A small self-supervised audio encoder (BEST-RQ), trained from scratch: 26041 training examples.
Rows from block 10 of a small self-supervised audio encoder (BEST-RQ), named by matrix and row number. Rows with one number belong to one neuron. Each number is 500 + 25 x the weight over its row's rms, rounded and kept within 0 to 999. All counts start at 0. Numbers have three digits each. After the name is the row's rms in percent of the matrix's.
After each neuron's rows are labels from the 100 clips, of 14848, where the neuron reaches its highest value: "lies over" is the class under the peak. Only what is clearly more common there than usual is listed. The data: drum patterns on synthesised drum kits.
# fc1: MLP up (model.blocks.10.mlp.fc1.weight, 512x128), inputs 0-127
# fc2: MLP down (model.blocks.10.mlp.fc2.weight, 128x512, transposed), outputs 0-127

fc1.413 090:513475476510517515492496543437443522520517494478537518493500535541496484504523461500513506486485457460536508470476491518484496525514526510476502489497497487493502563486458510529534494527526537525494525506454489491469524481481499491488489505481537522508520494499497494554500473442502476524538471539548467500468503471476475530510474486474517491505485512537480508481463518482555516498528
fc2.413 091:495526521501511477482543454477544510479501504486490514511490545543467492508536508500460487511492514512505479523527453524530454536515516467536461469490520532550498487526530474484485513513466522507472539493536497495499458478525495521493455538528483545484519489508484483528527527451511552488483470472525537491502522536523499480533500508499465502523514502526502527512507512494461530492535
lies over: snare

fc1.143 111:491497520520499462543509523501524501494453461498485453483481482511525511486509495511505509495532475484524497503508533528507478552493476550530482518532443480492498571545499512499470502448478551516495459510515513497550492485460489491504498499541534514494487484493494499518528488494496510547513456499510475494430494500484489506495479475475515523490468501483491491480535431509460512510517
fc2.143 111:533477530524504534523496490491539502550496539471481484520485496496504528467474534497500493510463513489538517493528494480418503510491493486513482506525484492474477491497477466464519443482493542524521494500474509514509522494537518563467503479471532516503508487522539499510463514535490515522538460560513516486513516541492512480477460505515471487497500464524490503497555505530510535516464
lies over: snare

fc1.508 138:487493526489501495551479491472468526501482517471514441457500494537475474522478471490491515503478475495496473486533495476453530476484490512491468492518529496518522456483502522498519505513569474530489508555488521518503545501495495534488492488500518488553505511519519506513511469549482510500513499531529511514467519490498471570468517510541513507501523465473467538548498456484511531465492
fc2.508 133:488503484496508510518502511566529541510498523508468472497474461521485492489491536457526507474439535485464468513485492500454491514499510478519466544466501505508495517481520502492506487507479529495466525524501483491507534453495521435482477512511505499505471500512518553461512511543484476470490475519460521513503562543464474477503512504487542476537497529482508466514476503494538543509505
lies over: clap; snare

fc1.273 108:487492485488475486543484474481519451478461490513527481471492507500550510455493508499497470476470476490520460500523474454478493542519507524507516498485495471522536515504454497454486522468507494511482474480500507535448503552496476506508475483536513517511517516487474485520514517477471490464511464550528496533477505512484478511483526518496535522483522456436519458479535439508494494512526
fc2.273 111:527519509478468524511520523499467510480548505519515468526527466513467500518514492471500489477490473464534529478462516460479483475541519513493511492516486510500479530476515484497539485491490544557519527490484509506536495509510495513494479504493476522548469472526424555563519486477486482518479476525541480502464492473520518510470506504541505497527497505506533486495521542489547550509507
lies over: snare

fc1.506 092:487517493483540470483502530516510506504516500510520477453529528442476491498466504517459458474515510496563529500466529503456486460492488476519500550453453473512501493500528532493519539463518502512483479518492452505516497486467508517513484508476508492533524510497485505520486452509523504453515464504561493475506514510507514538502479524493542509446482490466474510493469486465524505524470
fc2.506 095:496453494519465485489467467525493497468531487542521479505517513484513516475533503496532498450488479495449502506488529462483468471521518496502504536489500474552463539500447516468461509467522490513503498497482501507484483466499497490516485491473516479510561466505453461529504506507555494511498502501523475522475465493472488517488468517469457550509492467533535509514507516464448514493471
lies over: closed hi-hat

fc1.202 114:512488503494511565527498487454466582513463509495489481507493487472516514485466521529448496504510502506494460562470503512495511498466490469499477480498507522480501489525492515535510483488526518514518489508476538474494444517479504491490489538538518518481544504485497504490505495494470539443493507481492516533542465501477514496493446510542497480510461538542551490497473525506473483488517
fc2.202 123:527479494474547512462504497527467461460494476510524509498486464568527484490476475527487499495470458521493502505515492520518459492510469545511465470456458503448490503512505491475474514466494463510547496467470532491472510515496502516506493519481514553512543514525509515473458490485507499506506494498510506542494507504548486496527460468500532517518569518496499508479494515524482522487556
lies over: kick

fc1.250 097:503508512515519501493507512499463496524496522470519503543504518481454517516467498485512519505506481530448476492496529473511503488481524528493512472488482511510472487502493512477496500496512475565522534498499507508543554540488524477538483522496522530526517520501500553486454463490498513456497486514515507514513482547531511535482512482516577505480547478498421490530472504454483535506530
fc2.250 092:470466464497478507514480497513547479457518556470476496493474514526495515499488505540443496497509531530514481494504522481465473536513507460519470491506543516512555497496509521498493480539484505510482534531475480476495474447495503556564508496462509528487542469509497489515503549494517508482499506499514518511477549488475474505549514508463536455505516514495505498544474488519495524517522
lies over: closed hi-hat

fc1.442 118:465477470559480474518508528543495485485483552513476522481489511510484504506550486504507487470489511502554488475529522434506542515508495484537490467491494531490514498540478491507463503491468508532512488542521503515500480526471465503516500485532529504512518511488457533487498497532476492519465474514506494501447493496552522482469495499477432492466456478469522502469521485531462478503491
fc2.442 110:499484467486479511535475433492497453496497463494494524543500492470509524493499485476493469539531468526495483534511502471453525502532478525505516486457533517480529534505518486510521478458479487540500534515521504510500484460534503470474510474479483493515491490484486478516506463576504493503511485514508508517506506478482477503512485531548513477520555563480452481483496456519491527465497
lies over: snare

fc1.395 113:484504478474513500472550491501485514494458505486515536494480526461507537444509514533509519512511550541487480483534513545486505486504516555501509481505548520496498538497491495507451519486495512536541479489502530490479495531469480506475489492496501498542494485499502484484488510574511488499452521509499520504482468491507530525500490517473533464517502489462506516496469470449445562517538
fc2.395 098:517513505507520505482497509449483531522450523515535497514492515505529518486506518504527497468496502523456529492528506469521478501530501489518513480498471500463511482476517506467517480489487495516519501471488457530522466494512512472508483551471535537483554515506474464524512504543509525570485526521512459471469502453498504507498511552510517488528496520486485502518496478493403539520516
lies over: snare

fc1.449 107:469486475535509510523506482483505485485483481487473491510494508458485533471522482516518468494531490500488450483500564536495429437503509508481490475495529525528476501477527512510505505507480484511485509496537540486487539524494469462478495503530496525524548488507451495524510486484503490480508521517457526538515519557551475548488474480506489479487518499487472488434514510461528497494486
fc2.449 108:527519504528468515498476589520471489519482495481487510487510531498522511455504531550520473475489522513498546472499512505480489482478521485520490478480479462448481548463515494510543492473508508489490481497501516506491478449535522564532513511528506507497473507486476523492530523484502509490460487495461515524469501511456486490511483520499520482513540515512475514493430456464484528491485
lies over: snare

fc1.484 131:519468491460545501550509523475478556492457481524540496462487495486494489503533484528508461520483465492513506507515472475472551539469524506501527532533487505493531472461501508499503516503507509516476483506459508551481493493480472521504463476511533491558500479499526504506504489532526465496476504559562484473532509495484503542475536499498491530471512505477504532498521463543502510498510
fc2.484 143:493495492539553502507497505586550567472497500495497476507495451491508466511484518484529527457481490475472516503513483487489540502510509495533487523518511512482488502504494481509526476488528516500507494534538472499515529442495518534473512497469517525495450504486505569499497461510495490452519479486500527500484547534491497451497515533523529498541503504496446509490485525487530514498498
lies over: snare

fc1.244 124:477489513495511518489520481436478492486485509492515530494589523481468471521528503499518514549501538507510463477484493482508512498476521511529529486506511480501480507456515552526499489447480504479499495458473518503514498499525485465466455494488505520480511548429515485561521530483485480473505474490509515506513481518501516503510491482464551538467517528494522489515538478507481530506476
fc2.244 127:503509484490547506503523475504520463505526440496500493514541478484460525520486476466528506527491449483478501492513484520534551522532521494508530490476505553489454524511456516481502485466518479506495513470519498519419501485516488527489491516506512492454532477488471496438502484484483526501498484498518486565497502484472472439513496529511532502505521488493504542492509519498484479509546
lies over: closed hi-hat

fc1.161 086:543499489502573482494504534444493490483523544483515502502481492455500489498513477530467515477482515521482496442494481469542515488515498497511528486488474509507513557516564487504525444548521487514504541475510456516532521496508495491445494469526492507534526509514513541460458475490503517488497514516529515476453507541492509501521517492517501490485503504514526537531520515510524482479532
fc2.161 094:461547482507481481471481462511532513471490528461484467515478473510521505518504536488503527470465453495521518496480479457472542479492497459512495494506540523503449464524465511518502472551478500514524515515465486511456489489453514475477512507477512471512524523485496480472533546509480469520479525453512473457508496480503513497508536532481468510487516540534473490514515519506540496507544
lies over: shaker

fc1.348 097:524542489517514526530492494524529515472499497451497451506489470463493508477546505468526486477527517515489533516496485477477468501527492484503520505502490505484477500509516481464533464439557508513518496519528482506463497531526534492501486532533496510462513503470486483527459516506535497488474538536450500523522517547518508436510468454493500514481489530505570497522504476492470510499506
fc2.348 096:491458521532547500475461501534468497475528486451547485531479469528488521537494504504556487485527507454463519530493452512550489519493494537505477497526525543491482518533521486543487497495460517491473502517495461533470487452513526542512498510533510498491507513516521499515490489541492504548475488447463521505491497489514533517531499525505521472513494488488462523493507508521473543502503
lies over: kick